A small audio embedding model, trained from scratch.
Training: batches of 64, held-out accuracy 50%.
Rows from block 9, named by matrix and row number. Rows with one number belong to one neuron. Each number is 500 + 40 x the weight over its row's rms, rounded and kept within 0 to 999. All counts start at 0. Numbers have three digits each. After the name is the row's rms in percent of the matrix's.
# fc1: MLP up (model.blocks.9.mlp.fc1.weight, 512x128), inputs 0-127
# fc2: MLP down (model.blocks.9.mlp.fc2.weight, 128x512, transposed), outputs 0-127
fc1.349 107:546548542456507400502464518530493482466503509514485468517493497553515471524460530470560486491449486495463527504461493475528603515520498419510536452480545507499498468556516475523435456452446628526452473614471430528449541500478473522544466551465481507504416520427566503458453510476465543492504506514566545481543550493513564502509487475541545467487494435525474461434513563478450540485504
fc1.350 074:555466514475485479505441425440559515481502484540541440421473500452567575457534514528539531485475464515504518552496498526523542453562502526500512519502534504501568494569490508472590490513493462475477478482486508578514561518581500476584582542555570544524477451451524507452463470509509573554532421615537516486472530504532497435562497532470521519517474460501474448497531515465493549497526
fc1.351 107:498505501515505577504497525497525494556533436569568541500489515504496536549417555502564480486472515456547550467525468532551446494477495511476542487507573515490544492536441483438485582461558489532487504624477430487548526573426540485460510567479475496520490442423498504496473481424494523505489531531460512466460446504491503415486516519499475586479558500508558501431504554473521547456551
fc1.352 087:518503596464537534544511442537541480547439456458500481529483448509428511468505481486490359558533529456512526497547497469568421508418480509502513552519543529504477498463459519440574544556498507534455483471506502495471548469468455514446527525493545526552505512494532497481452480531543482482478534509520501533569504457465452411544531437552581474513537450524506465505488561511557517424458
fc1.353 086:480512513477532524527511463551559540529445531480512516495430489459502433519483456466427458478547555426446514494449536482564544510487556474452497492437499461542540434508418487501544501530525499533519512474505463516436505507500536430523508474584429516442450470570456521615560504457517483513529508518554499518512529487506447450548540606526498471479502466535444411508530481493525445498464
fc1.354 137:473522469517479488526415503507476531397491530512546544500547537467583552469431576462435490481466510496484510497519470548591521527521458473555502513491484496465491540531481506577502500481443514432573534440521506524516485466519517475507497548416486520476414492459529504488491553546427540471499532579457580521596495511565461581569483516540482463480502427486498516503475489486473468452496
fc1.355 122:452469495511543467477513527487424519524470470524448519534462479516495476470512537516432494509537521522428488532442507588491565544506484512439461514444515505523548454487508543514571546534501520418499484455499420451518441531535500378525436480479486429438452464520577528436538562467529506524542512535510518463447555466485438477487492592537511483521525529469521499498503515483497401472432
fc1.356 133:454561454465486506537503422539534426457471500592498505505518445537485576481507582508493487498496399514545525425517445443496483541536468565544485545465507451506497414544510466512525494472487591526528523487409531561438482528561475506520506499479507496439463539456507456540546494558477554521485589483464487460443471465514506540439516483546472550499515499522465529532417535514486505483523
fc1.357 068:476452549481512471466499552462487523490385437540520495525541419500489518506475497499502546516474509535464506522589553490431579402481514537613428516560492562494505507483439467463500528450489547435516505487552450508498552503488503563525558496458424514440490467545552512493522480539520484492575525466513481545498494546500521481498548455448468429456546503521498502484524473492545434514426
fc1.358 052:485432397536538458397504526491464526525480472502457512445465521451487531461486515619542499421485453519528523513504524477455571515502495527502513494459531550449533522489481439468601519513533526370425530560488503537472454542485495534483492574466518555512493523467501498475406514587517439494495481561504531549520523478483511466516497519515533511469556447489537492473513503493505473440515
fc1.359 060:526473467395530563528478431513527528509510529547534538499531498486464467446424493537510456488506503495504466489494411510484553528475523489515479471493507479489485506529483510453592497532529496500556531483544491542503603404507553528441526436496500597523560501479463518472573544514562473518468554491475376549530562444489498528540533445497566497471510453506498416513492521477448531529523
fc1.360 093:465479534527434513523433428479521421492527520523463455479525502515545524493528495535449505476485459502541517506476457430500431506577572503533569506506501533527531436504449456455498473503486514511506561400555568480489558535505506523517531538553379474472454504490458526511467519517501480507477436516505463462497517493466465472569532584449457466494544534487551463413519519411488482420462
fc1.361 068:452513595510491478442490479530489512537408512503501468565490455501512535532529465529621532467500522543455489532427491528503520484538483548452556532513468468524439500461477462480446505464570497402579507585529527498525592538441511520466547596508455447489532454502487541523425518514505467482546553514538529530480561442485469510460478515465508518533564552455491516516530547493500517480481
fc1.362 114:453468467462485505595558549553432473436553501570570458549506473520534508503513526446465436459428480538453494511427530529490571496498520528393514394515523535469537560530575466504568478533489529489487550549493490497515449537508414512491455496485454553495502452430502535493442514492490498515499512564470435526459576487454511505497518488464515474484500474462527452514521491458502469430485
fc1.363 039:509548504542525544524525516520483555503538512463541505488467488426525517513530508507585484509533524467464536540503547461464451416511487503527531528480587536462485529464563507466528498505557527501478438511464481505477507583489436454527495422515534493494451568498519462541468545483458522483488597565427488464520413507503560523518474475511402531406426476485517573475423534446522476544531
fc1.364 067:533533439549539464482472397517499458554496460582526533520500444426464504543465494544495489495460398526481529440579510436513516480522504524573493514509517474517506482475533485475499505492504586557494498494536472511508502497538537558563573533509495491490437494502541458498462512496473485440485512571431500438530512584594564511476523577554493444480441506492483509539518538518558553431463
fc1.365 101:482443479543533590536444489553487523585519467495490513388415487406460571565565496454440507484536469430499439544485482437446487498457511480513483459495465490540513482513526553459470518478478485474483459493524487492514509481502525529584534483511468475553509426473501474531461506467518516463470498502527439507495487550428508525519563487578411511456520571515525509521532567496550536441463
fc1.366 124:457512487553574544529410535462542495558522530516493546463527460435495570559495512510511563448603454493525467466471455462382534498497508493520488501465497514580540461468541528490515515448500508471486461423499523560447479485528522518583569482479483490536424496446437485511552508563473568532519478502489533526480448479418461515516506521489458550424534468518483454560474503491480492460514
fc1.367 108:464540502492480469493440622543486493503545508518527524534530514540540507480527512492485532533479448445531541517487533530463523541545419547454532506460485458549500465565463516467519472501503457496499489598460579592456488545469486516451500486445469528537513485382495562496447516493483449507492476441451571454568532536513473548496526508500471596491536543512555577530489550476465469551480
fc1.368 098:536529531442487433515533458504522478507468481458525522563503493492551570497477522503576513549487539510521598555454509480444497507525488529504536493462514470388538582446562494521578475513510449497556395501512514551465499515508462509486451454484445489483510491575539623519474515509506482552538508512485457476456556561494497429493478470588558470496463511511500497483406503548501495514513
fc1.369 138:483464526427498453538509472467482466464500624527555439487521480522462494589459541520507454508475513539430448488539562555460479465489506465448507512493537518504471439500468519474525443509478454516453461459422452500521510395516522482471504427497507549491462445461542489523395520440490435558539499513505461572398500457424544481506493563500491486528523508539508460489502497505559486508502
fc1.370 050:504474519523500507459476478501526512459445453518483465472563513492462400485509444487485469445402470553510500451465485502586483527473558545435498467563578488504486520508517518494553508501584527578475475518552539451419505496444470536497587537506541535510492486534494514477518511443527492487499521465487460531441568486501535424533531548565462460459434453457549527553455492555532494422453
fc1.371 121:490473515507519512500512532479476516470543364467506535537439504531523486422540474510527434530503470566453536487502545512555573471508478518490434485492508502558550465498493424492504534494497545527497529480612475499487507521501517506527533516489550446428508521476417469493535473556559474485423479479568486473490518479514457576501510516589535483403447459488506488509532490460517446389552
fc1.372 139:475471491490489557428486533509476518478415577498505495549502512424493521522577522438570543610489595438503528442474472524540436487532492529444541502508496484475480462449480520553510504513545454512494458460529496524485466509514549557514471469474548436516488516572579592470553494559490524549504464528492454511551451503512456428443501424475507517478554459473490483531500552495502429498531
fc1.373 157:533394545418544518536447469497446470451608504490499451526413552515507505540517485563532471484403521499505544437508518497497503426538536530449502474463563528510513465454472467476463505483540470479428463414467495501498551432523456527474503508539438468532465506456510578478452489532552556546492495509476566458474515504558475469571528425537474520438503545524500496483538496494483512501472
fc1.374 078:487485495477611504573509505481480527515526525466513524535465505487452415451576489459456471548478537489480532523507512548459468531454500504438494488488590532565489514445462480473471561503451461615586475465558546511484434508413521448554527469513493462530515537495438501525455520484446482558441520499492527529559503494446531540511488393558522501480511456473502542509486546563464484486468
fc1.376 102:489454567513539546519536442517565523614536489489517515510468489533445434456502416514457451514507497539515604516507518514509460506567547537492550484540509534526465538482423481399516511511484501519492492524585530434475471484450466494479475536517522505538490562441497494567492520496517532491469535577494479469560500519442490455495460540496561602469489491547437514471449585461527511506536
fc1.377 097:498495519527548425500451506486521545475556415501494480462501463562536561534480447552536582522416540481476493454491460534546557445523447483518565462487487555500539502497488558501501440492540498465508511481526457619559516524498548515572495534462464519513559480479585564514572497487496477560545495478605471535558478506431511484495488501450470500459519537504570483524557505530560521519486
fc1.378 128:490501553455547485530470468498527571488537457529469500440416566434503514543475520495525433508498466552505439414448433479411483506508549516489525497459511504498445455505495518531500449489508565561574529493516583519503519454486586508517551482514466555451587483479509500514554550492543537568551480519558457527539526461456496541508543494497547478551466479580452555497505530463485566446510
fc1.379 078:461488508498451525564494485496508442469523488534469502470490478520553480546513470538435518468482493545538479579519417514476489500532563513480444548436459477411476477564418459498464530508413465498373438490521493504447506563579476427472484521493514483481502411463489515483500559559492456507487430468532517482566494475468537466470532561442535494548541495453484494482478527544530465534438
fc1.380 091:489525470559493536510527506533542517459504550502526555558528519437534488476438492484495553535547489487524516525462421506547523412563431422535430527567528489462502492552414462405532573619536471432461454528497492458497513495451518489498453513500504472505509499538472542498407487535538491466546532516442483440547490538547539545515527500530517424449521541466508453503496508508546540498489
fc1.381 091:451523519491520431490518444493490533496518438549420504473502514433487523540448503502557510497513537576422486490489532514502524595459481512495485507385425495441453518527543501529444454436502472474477469479545489442475621496535472548465483496505453576469526456449459455483550495518526458556438525529487493474543544451534530515448509561462540437523534502564511501494441522531487540542530
fc1.382 054:484509528502527442541516506501478475590446495608495465559468472471567452511398535454436508475493476503545528465469580511494522521492440530492524444520521470509484456537462521497474459519614464546560530550595555541522572461455513543446501452475558568519501508427447537512474450478458482483513457483469522510489554452476466552496521517519485464527504448449521467484532553475458525474505
fc1.383 077:554506529506508492465482564480619518488568501499445534508482548567475454552459452507504499570526370514511449496510458542513504439481453528536516550519496482492536529498527475531525533428530515439500462507535464522506480532508516517515557469436448511456583507527514485454526466480451436555494482503455540524509593548443478462571475570530472490520446498526562506546436489462547443531485
fc1.384 111:470454553514485472471502505478419456506555480418463454560565512490530498526547573515534517418497564531459518445479459567443511444525485498386494475516582490521496488441525533439475544484490499524503494460483541436482535493541478464473490509526554499510430551496503452422551539516519494538541505475475466574488454560501577548543549528537500542472482497540563509497505568548452455505531
fc1.385 098:498548536515465560482475443491486486485409516490575471544582454458428444487534477492500552536492487532461519493414485538518492473470533520557509450444560482458524504457489485507548513468467528526437539575527525475495495543500519493551523494525444518442473539492555496574425517455556552489554568478518507507431595534536595427541483473512433492441509479438518513487480538524518507467512
fc1.386 070:408551509481493474476519459440459511563491479598486473493567472520489463456607492489512455484442486523480546498492522531538518524526567524538483476512597506392568505477503481504465549462469531524503575454500432445504452486423490507488501419589544529516479504504498523532444539486476557484516523473480479507483573461505553485559516481540571480488509449525490481513495515583522557458485
fc1.389 060:554503507527523450499472521515557501498521565402456486453530456520447444521481455510538435507513512428558532469534524437464516546431558497408448513530556579521491488503476561525490555567523460584483509534523456510508496468509503557486566530534561445566508521488523479507495553532519455558468499448456544514554532498495480421482565583529511509506473549537530531509455530509425478518475
fc1.390 111:474480546411488492566376490468565508554571540517432471476519491583515530435504488499509502479578494500545524500459450445514507527548561516466511453578529448474524500504492536489517573502499520512486494550429485514505388462580528478463583517548494508455509529516514460504486474550473476468549537544590520513528487447514528555521531456524473497489452479536485497478504544477569537505455
fc1.391 075:488500512485527469622474550497483548423491434515515539478506530505436572596526501500478470520538487470524486473521471466519493539489409513538459500535486492600489470517520579504556466491457496519446503569498548542468477503487466552514533414448437465515532450435429473433588489513511501449486490525526490503558550558474457541535490495503494458453478498557531532455435511455519466478538
fc1.392 076:424544467477548555522507441463465469473469408539565543488523503544499487481532480511423483417452512556487484470554398496469546506510444574465556475487473419573460545533463571449480454516529512535561482508509524509494455448436455502517496496489504562529404469455491504484514567532540485505495510509541483455484473480533447483515491507497431461448436462483503495550528547458474486555459
fc1.407 022:480544524460612486432449544464537520525518481523519542508499502496521488551530547513510473465499538552497506439545539560523466537553445493528484486550624520493477442554453468502466483546549453435480512501482465484605530448485563496484459514480493524528539479467479602495507521524484518485496503491444537501456540514540578556512455432505472465421445461517504502448520488500614500483508
fc1.408 101:536498447556445502538525504554508469508525477459497458493468555483354462468509485459502447568516476510466488521492514547516518468577496513555575577453519510493516524492482506440471466511493432520460488461493529500400490479502470476516560488426554494490430477583519560487452550510466487582476480471443468481499460424517520554524509486524511493511512548608561543528520490519556550501494
fc1.409 061:425471509487507496449550487541446482537516512540540499528580532459507527500420517509465526602508526506540498373525458542581532505506445496550483477484481461508527521514521560540552485492435526546552532517480503526506497533522506535475542585497428486513531477473449492437473492435558412629505526477466465535526523474509487564453537520526461505518465529476567532519498510485566513463496
fc1.410 106:466519513451492446505469582542523480456547434515473480455556494544580531470515420534434497494555460521542474492514474507525473516487499533444460510482542499508465505516478488535486494526540469547435545446497597563455507491510570498450526511480538580563517514474441553506507486531429464515511524496507535456474535596500478551519532457468470599530468466485596521497437554513435492471565
fc1.411 047:494474552504494564563502489477502509579534446504506487477521521506414468558554464543477448516527525493461519529514614536465498505526460493514501528548590473544528491528450520475494502451510490527490434424599537525503389508588525557524510440517523507496548456506431547489510501450536450520453478491554452504465551441475446459449530458534530512451515502504455555542502520568522514516462
fc1.412 087:548454513464569492542505452471515542628478482550476491452470505511507547461452455570530505453477553541489563496466433482547497514513530492504461475521516458490543516548479538556605476528548537531509578478546517515526496478488549520453516511593577575449498564452480438522543541467525477499456547564542485521528508481456484534556482496498523432465442479535511506504504496466578544459533
fc1.413 138:468501439509515418484574487432467431451524520503453492559497528491446467470485532499501492560453520426485488485502484575554460535468533465467545498514510484445475464509434530568520592500536452496473509463525569477504517440479550513523487521466535462409548460446537470477459467486468506603522467508474515558502561504526547509458508514546481452490498544453570533521527511461493550446395
fc1.414 114:472486520531590558508488502511492449503469511462516562486540534449488479510513507488483483476513449438481412548511505434563514510545568470467478467542469463581524489368467489541464551519480511509415519528502492580474466535486541512538513480544416495491547522490561464541441509524452546449489457513577480486489473558450525482521553468499494420476446571456482489529530523557454504463450
fc1.415 101:463457536468504387543456529513573533490504459496465537550490469544523523529476503436469514464478471569431521498526561488524557479480474563507473547486509469494495538528517507452512542440502510520507493570475526621492486456488444553516517427489515531526474489478493533470496483555455463491585494526464479528499591482469530551398533465493455489510468491473471474533506559532446501441379
fc1.416 097:485488502525597484485592497503485547547555538515545502470512478536546464498513389525481549538462545619520573453483441509511570481478463499530527460495507543502512513532498496457491440476477535529490477477524451554532508467532516506503436594465466503601527557423494536496555506521545446584512506510532513466522435501452484458496476517447505537455429456497521551513506543488505516488437
fc1.417 139:427461531512476508515539506481550472486446500519501514478500499521478526498460516507527567545464495527515525459531430508409522485465507585568540543482567507523453519556467461498415540439476490569497456497472462505463470512431551460519555562528506490392516476491474477450508520482536339567535537492499483459494453497510505488529513511504526436449506531504478557536490537508425482581509
fc2.349 108:485510477611468536504531507467514508490501482499501513497494430463471485488479474516513461507481507424484441515583494516444479429531359497517525502528476487518562526520442509490509516529568503489565494530442508552489524570475501462468499435534487525430460583572528520553442537471511460442532546520557496480502530493464437495412553524459438484483450457555499474576499487452460447529508
fc2.350 085:482496454568538533546501520534473514452434506490473513481539559538553497516481509497538544501503555469504517508469515456544473511507483470499559509549514433363508499505560477492480462504538487513531473517472487447507499534402521511476414549521496449465427539498507568521522469448581481419480597529438435512512459516437494486535492574489462458549511505449543533534517440573536560513487
fc2.351 115:535525536481528438534573522498446464492493560533469488445501514531455499448622464453498541507491533494413477480508457480457524492446540514573456505485480487443543520417518468565487489510513535353471443500540550477499508490510467567446533440552521519427551569462495459520427475578484443508516577465511493505509475512513442514478543493506544461483511514517524487514520501522538531498465
fc2.352 097:490539457511492543435517452505541568461469471478491472506426536550472385500539495589528493448545510521473509505512516456404480501476494468481598493551488460466523438487572423530501508501538570403450514509504508532495530475507530502501526584470507504476526579461492547529499572467510529461485569516480535494493520523519432521405538481483473466559522542449507512548534514471498436488535
fc2.353 080:543404490496460450489397494560551454486595504484521433495513478550529510502514466431527465629461439457464505536534480486470496481544511505526528538588568496489488524491516516533514512518522493518500523492576475540485514546544520492483584469566508492570502414509490558460521525487517520504548551520458433506474456509515490495438529395484471504487468576559521496500515524471477548488515
fc2.354 134:561461517530545511524476552510513491538591495500496432526461521411444421487538471502545451575537455407465534538490479462516495529550545582428484513426440498414416529534519558530496499511511498548429490503520487474502521481482502554468556426517483491504436559547484559522534547468537440512437441511517489491442507503493531556500575507520483500460513493534471458564500496509504506518521
fc2.355 116:521474502462463465553434424532555482512561531483495466531502522570473549460500445522562467540506528517454520526457457520501540464561489512434496501491568556459507433472506517620506515501563521531502457496426544558501533516500507537513545500481493550541459430464484545526493456524494496477496503510542494480525484509404540477441513363545544504441474457500516430479544503566507561531488
fc2.356 123:531558526467533485462549489499548509512531595515494458568474534444477412498500516494466509538573557549462461559447472557512493472527465416404481524465381511487522512511447538502512499487483387541508479512565522416506488464488498454495477489522487476548477513552446516471519459544518527487519448526495458507487486517511471520597565526450547511528468519531507454436488481461495527487580
fc2.357 060:493477503533526523605460465504443542486550485493507565466486514480508519547405409477513514502510553500497481447521541462491571500512511532435546490469592477539521507482515474442492538494523488531442512495475520504506458547506584423539451551576495487497550472493447479562527453482523447547460500429503530490483480490545447537540445569460475487475545450469492480561543594526514482557424
fc2.358 055:518506431514419472604479495471405496468451525507529499535526548555451519521510441526495500461525477526516516504459502451472510482476540462475582502550543565528438523478489520508527533476445540525530497473496545459492530451515524490518591539550489444403523540492565525534481453437474494508483445516455590475513463438502450467517530487517499465491531507487553519594442460538535503592447
fc2.359 069:489438512552514441473521507498487549440483464513482366521538494547488545529525492525444501524560569509518413521450503538466444476508549502490524502511520542485488417505540539540500452454524532484479522506479484458503515527528519432472466524498505362454531559553473485421510470440542522474482484561420554494512477504490509484452525511475533563512456541546549512541599517481536538483550
fc2.360 102:538507516436584478451564514549546551542482475487484511465432541466473422485525560455553490524485490500552490467482486544515492499442431522493443513463479489432456686503529531485508477491555534508438506515427516539501484482549474490437460559495486506504515496456517466445520483464549511486512553511522512511477528502497461520498482531582491551492537558522473443505421474414453498516487
fc2.361 073:480481473456428433507438443496420595487480470491479601502550496477493435498543532502506501505521466494497503486527504557417469547454487508532449492454537519462589503482486549463511542459447467482459449518506420484510468448471495457548390448450515489474501440474553403538478535519488494512514548479495456479509452475536511456468569514510482456466529465491546476472423505477507488415492
fc2.362 111:493572501591505568453492471476526529542566440522494499451521545491485460448441483588504463544519490522520531500518573490504546491451420529505457485533493516551516431380449504474493502515431532479485482533417510548500506563473527545511497586461501520473488523498477588503481526553488469505495406474518537513545479520522501435477553479481510544504467502450540551548540450541527532572533
fc2.363 039:496501490500464511508618472496462442513443538497486492506562415454552447430542516477527486487480535551537595456499503420478510474459516478510494478478467444514512475513587419483498508520479492436496488505578501514485504472547460565551545419493503470520502466505445510497492464483518523481495401455533490503483542505446555458481504548544463549562521412478407456499501454557510455534480
fc2.364 077:468549513425525485530474472465460489537449511472490423516531470541505542511497516436479509488469519438428504448395514523577481503448548452468499493460462537498478524494557582531509481469520436559523532497448540488510444460555444488550510442540493570518482510455523551424427486494471547527535536506498516520508462498496433440486513515494502509523509522517579470555390485477507495508383
fc2.365 101:559460472503458449439562550533503498499443522519523526575485515521489503503510538538547536469504578579452531479464436486478413448551492459444502518477465500478434475498525489497496448524442484523519557450474459531501484541504461578547526517564515496490453567566493595477498528470491464496461511489548522491519499537516534528372424527407501507518539452451488554542475508476510453552522
fc2.366 121:532472480446538413509551498555452426509472494506498457497452474467532499478414568487512519462452518546447572486549480521495515456440537492451488501499399438471450552525519439512503569497517494496519511522473510531496562565459396499525530537569485476404515447491497561462566487496494486514501567500527488508493536482562455533466518470497495436526514512415518508519544466474515599478478
fc2.367 106:495449496530521541494553482484509530554495517512477499434486570477454500506419464472459507526559530540478444504503517508514502450532478469447438495527490586483533595479490515425514516485367450475529441466505463447497501450489498496457544416467495444473484492483457562556528515530426479497535491523568548526482445498470510493469482514458484481462410476494517477431501388530543565469494
fc2.368 118:424481540497479483564541523495438466484497505519484481501519461470495450491463577512525504607491511486531454442391507485492489519457523516540500528477518561462510443510485473529484545506555424574475424458445522551493545569481583479519461496519518508565494477442412469391558451514499567516507431523494538490443536496542523557519500573522463472479479464465491507506533465512491514492440
fc2.369 137:508574511515489482366494472494547554447589401488471535523525451487503514443484445582470477450505537503489513528443475492493518501466462504530532504541507479416511471456496468480493552503584542502493474500528528517500485477458500559536509519447497571491444540438494507484541497484466514444505506459548518512562497539504556532519487452476501440492420578395575496488517584495479510487545
fc2.370 044:490517477451499488534457493507524603553482532506536446512509491468492490450522543444458503499480501454503513536514528554512484450498455473464584497510545533547618437544489535490488509526404473459476535529430458540501528459504534436522461485501518546520496513503517510540574502512504535551532508531464545503519509494607413486520482435550450503570480584539498446477593459577461501472509
fc2.371 112:542452415476597507566533467454523486494509494506502425479543493571471501595441525486534468509456585460499462522430527530484494427498484451511545496568484508516477524526502515464502538471573518515511494484494509552503508514473478536583555500506510563554499480476580524542534524485430549532518473461421553508489516455508492394543537455472464461568554466479537490470544529555488536548512
fc2.372 114:482481523561485491463545485484502496543500470466510505489502526565477529523550525459543538500529500484560518523502604561459523484458461511530494487533490527588535596586432467532493546543457517556504514501508529505503523456481489477511412438525488588544487521438484396557508507485430448462498503510540470476485609479540497505418465541517461522487502434498540508523506431463538568544528
fc2.373 138:566542442545515504491539567480461586479502521518494571495446470546501462483550503493537498506511507518556443575502484551510530537494448499567508484561500466486446540495541510479498446499422505507541498530541525491501460552573572498536444557515506573422502433513542424511485515467434443434500471506458448503474456508430550520439446491518478524487561481519451564530464530491567481530434
fc2.374 073:486528478501551507405550533522528521528475461483472512469524432559445509485519511417461534483493515444527529542553522486466503470529464520533584509528485471588561574499501534428488517530572565496458542519522475440510453485508502485538522570393518506463497444452576529548441531423477553491497450451536587492466544500552454574464523544535499555508502506532477525475515519488524515482527
fc2.376 100:510568491435512556430547534512537495481511473486507515510563520545505495507581492409480487465495531431561468459552562486515471539480450483448538493491456525511468474491546521502505524524533514457524589507480559513508506513488523532439496529429513574417514477410567551526457565530474625479496528516511561508437547482449468529539560505515451475520512518431508497492570477513563501522489
fc2.377 092:511525485484420465555549516502506455446461518500559551463498537462500503474449445471526496467587604487450518477526525433510639473469519508500467510521553527570479482452519573530501503492452483494479461492548512499488525555484571467473541476619496470496508483496513549457503511523536521507462491469559521503520555500484460491548423550484531425496501502443477585540558482461481488535561
fc2.378 116:579519509557470521413476535497489524539453483503512465407506402560527477502515519483468452543469532484473510547490471542524525467494512475531494484424481537514523528511531540443495481471503403453536589495527469430512545470490499458473514495437512526425528512468505547477496559427548571518510548524485510519496465492508424482481513548421523481427539528556523450556444566448498504465423
fc2.379 093:570444533460500507431491509520442516568516453501434507557508588475558486513535495523502485548476469503542517493506553480508577477489450447502485486495447562539374555557505554487502540495462554500580528512523530491497451513501467504468423538494496364505479544547480491460483506552505500510536490477508511491538486497544526514599495535589478550504498526570538505437515508471462550484526
fc2.380 105:566458526508507456567593474535587474540535514516479472526555443468507510490505442580529474424467472512498587484554470457562431542483556495457491515564530489461478440512484516499483501436482483432481454487507499531523480471541482514447573488559486445540524446449481478505468430462499463543467505494513465503541528499541546549448496536482498501566480415502441455452533462406520509473529
fc2.381 091:558481455449440550543477502434530510420485550481493549490549483538494492543505500508485518529515437498598491486526450435448534357581472432506554497549509542459514501517519576447524468526511516442532542486492501451491516498404500448507510470503496486511516556476487446532559481586553488497519419515471520503460511532520464495475487497564483563524466557519504502521556470477422494475496
fc2.382 059:446498472560535521507548523520543558453562428523518547498440562472406547448511517493470509497501534539571456483546519537442565460423535508448465482588511469496479538532526523442492439483432494474487501501440448498497467507512490464540569462478503544527517489534542515528497444450449445557474553513536507496563546522527458495411522530467520464492410531501531517515509467541539590507533
fc2.383 103:445415553454489444608502562515445449517487536493507523430504523417470523531523411480483509460452552481495599478448499424575508553512528502474571514511510468480524448459516459475493487510482454467555562503376571484505480449479490489538533515445513503465531523501520453478501532564474534470491488519508556488492506514498466451491510472479512461481466463571445552466530553488445517484525
fc2.384 097:466519551525513440527512508531559531474477510521532481531462471543514526451531532510530521514553551542509454574478553430462554523509580456512492503560512509506600496537493451467505509491515548518476437520491525546496538478461478548656492477451542543531548446481520475589510567458432557465501545544502515522482501478487511522453506467465473436537553488435546487529506474490467477403535
fc2.385 090:414496533532536502498504495499470479563432489506521529520450517458487471493504460509488524463445484473532458490598521502449409477433418508526493498564490494494536386487518562517509489511511528504502487522505472496502513519462498428473456416505503366489474433526470471497504488533489428474490452481522463493520508477520440469469559518507457550479504443559444472528502437581446487479398
fc2.386 072:460575439528479517537560397598492484460479493504491550451472497514542452484512482526567484486525529502447516483444503547486536418481434459444476485554489467520557505594406502480502537528547479520554502476567487488502516479477462416554533469442499512533505517467451402603538493485482431575501519496498553499496504481556493504464470490499477533485539516460553480502487455524549466471486
fc2.389 068:485498487472523561439405524438482489478500452516507498479489543530428553490398510480467522476471565492528476435501544559556496438480536483504516473529529487462495574501518467445502407528515544422463468465447528455508493515445566478442513564536517529491469551454540558498504478491473548420498466480468480500492466476507496504503436529495497477569479463376537505553509536539499436432475
fc2.390 102:498502545590475486483521484579484486427427475507456523450476465423582556539466464529502480494421414495456477474598504521474492511446455517457509484479473492520500443466486437564499522517486455519510469474445503537512490549493496544541421452442531479492530524559458489401502534501527515535511538491464476489569439506508441488470443512459516562491567595516536510467530478541497459532500
fc2.391 080:493535536535589540429540481476509482531471519483513426503502523548379445501450521481469482537454550538495475500501516501534488510524540539453547490498512489453533420499496424502490542538564459476559471524510459517490477469566485473490488533468512519489506558615504568514519439480461453503514461465567508476469514481492427558462463465530438526482529468525411504551550524507428503584562
fc2.392 078:575507536505524569484489539508522459520571545487505412568478474483514525472529521460456500493439548533505472538529437497500462539530475454473469488496484480507512527479555450600522459471485455462502532503538423537499492496481529410454458537536507452572506481535403447544501520501500424504471571501534504523527485513535392474435492467472524520524503459615528498493559464511464466554545
fc2.407 030:563535470511477478485561488573508504451491528475527480484465453526521463462510475474499478480452495531469514544495499453505509476476476463471610514540477487502539553485544562540504470498466567535555525514490495558486505505490470552499583498464499479430533523468444409520507598490414450564516557493476495478434423486495412418540553493466553585472553508550500462539456508562535507526535
fc2.408 108:482571509433560440461533513435534574481438505504589510575486432501482525483551513522500513560556506511568556518537524452473428568508484508488514489548528501549544434485468469520506506486523577469515460516510507545501510537537621540468489470519476493511534521466465546464539538467495554543502567523558468493507548534498463513529415464548494536562495478439569491495519529508508484425560
fc2.409 070:522489411495516418551478498468528515477446432506497465413431473486396453536546513498519484368485448461438531504576550491486482578502501475429474521554462528545456487443523426476495551470467477542500470527519492455488477516522525478531538429459493477466505503533547519492473466441458496450467505528523484483459488498521516545479512478493483399474497482510495477559506478468441491405523
fc2.410 107:445447517520574536481536448588520522506498524484495453548434510520530447512473540484447505518492457498501459471488506513523507490536457512513492489546431506553591536512541573489505428486497523473479443502493492548503523393487413446483557461536497457448516553467520521507484566471484529480513435483551496501466482484544464414441512468552518484491451545599503504458497460579472493553402
fc2.411 051:547547471488482432436543472553498463470508466473495524480388444537526584485540559466432451494519504526501529470471525594492484504479524556518534493562479462485478494496505499489507485539511558465580544473518483532508496499362566510522468411449508494493488513516513522515453518461491613544472497579463483504544530525525523509498481487452529396546505476542545472485507553533494464516543
fc2.412 099:529470461515489540536528480532594562417466438537488464488477508505513505437483553485483521462482536476517444481518534545479540464528569471441515484510514548559455509472548517447513481527487508525501457548543526457501503497521499455493508481446537524534520465595501562450477510420506530442453427497418546498510469510485379535498490508522574536508521554470519493517587427598542532496472
fc2.413 127:437584470461579483586563506536524499477489474477490469386543515575564510529535550481485512476428519513592449493455495471513542461500446488472550490473496518545438555500549565439519481499464591513503569504451503423493492549521538516519513469479504500523470518446508611558472539505488537520509518487537480485509539479529468579481574523479478526498538546502518531542502567482500475500527
fc2.414 108:473460548455452451450496463531497490547509493498523485535462539432490510484582470464536527450469502560481556432495456504436487577490523522504516471513469512518466505589460512465486405506429440444508477511550563498496479477539483476535554547517499444507531482520473561511482449432581523581490525534467545519511510473542461498514392552490470464471542512489514501499517567476478606496421
fc2.415 095:495508465488553553507528457434483523488519479542486488502445525500516471512490481460521480493487476517576470518547539546455496525506418555471464509538422517406465437526467558488502571507565447496462478491580465491498470470508541487517389482504495489570570460497532549546543514502494495613497421497510531505458477489517485500504551550548527476450490496520579468506531530577585520434560
fc2.416 097:567476493509432523561477541491482489516540480495512445436433423461532615453476477432468502411526489436516450524564516486517521509475462439505465505535462472511467488539501594439493483489473545469408495565509545457506501533467504456491558467508501483485505408481531516492482458514507467430456472461499526505499565492421477538509532499495499487537502549590473453486576519501456443487548
fc2.417 142:556523517502487438474492558584448512490481487506484520528474431433487558480571441439499533470491482479484460517533514490545507522531429442492410495501476424460646479459474473550499522478537475417547519481480404491502511481482547464480459495435507527500479510440490493461456479523468520467536445486479481514452467533543486506528496456571508468469493566511560418511537527504523519539419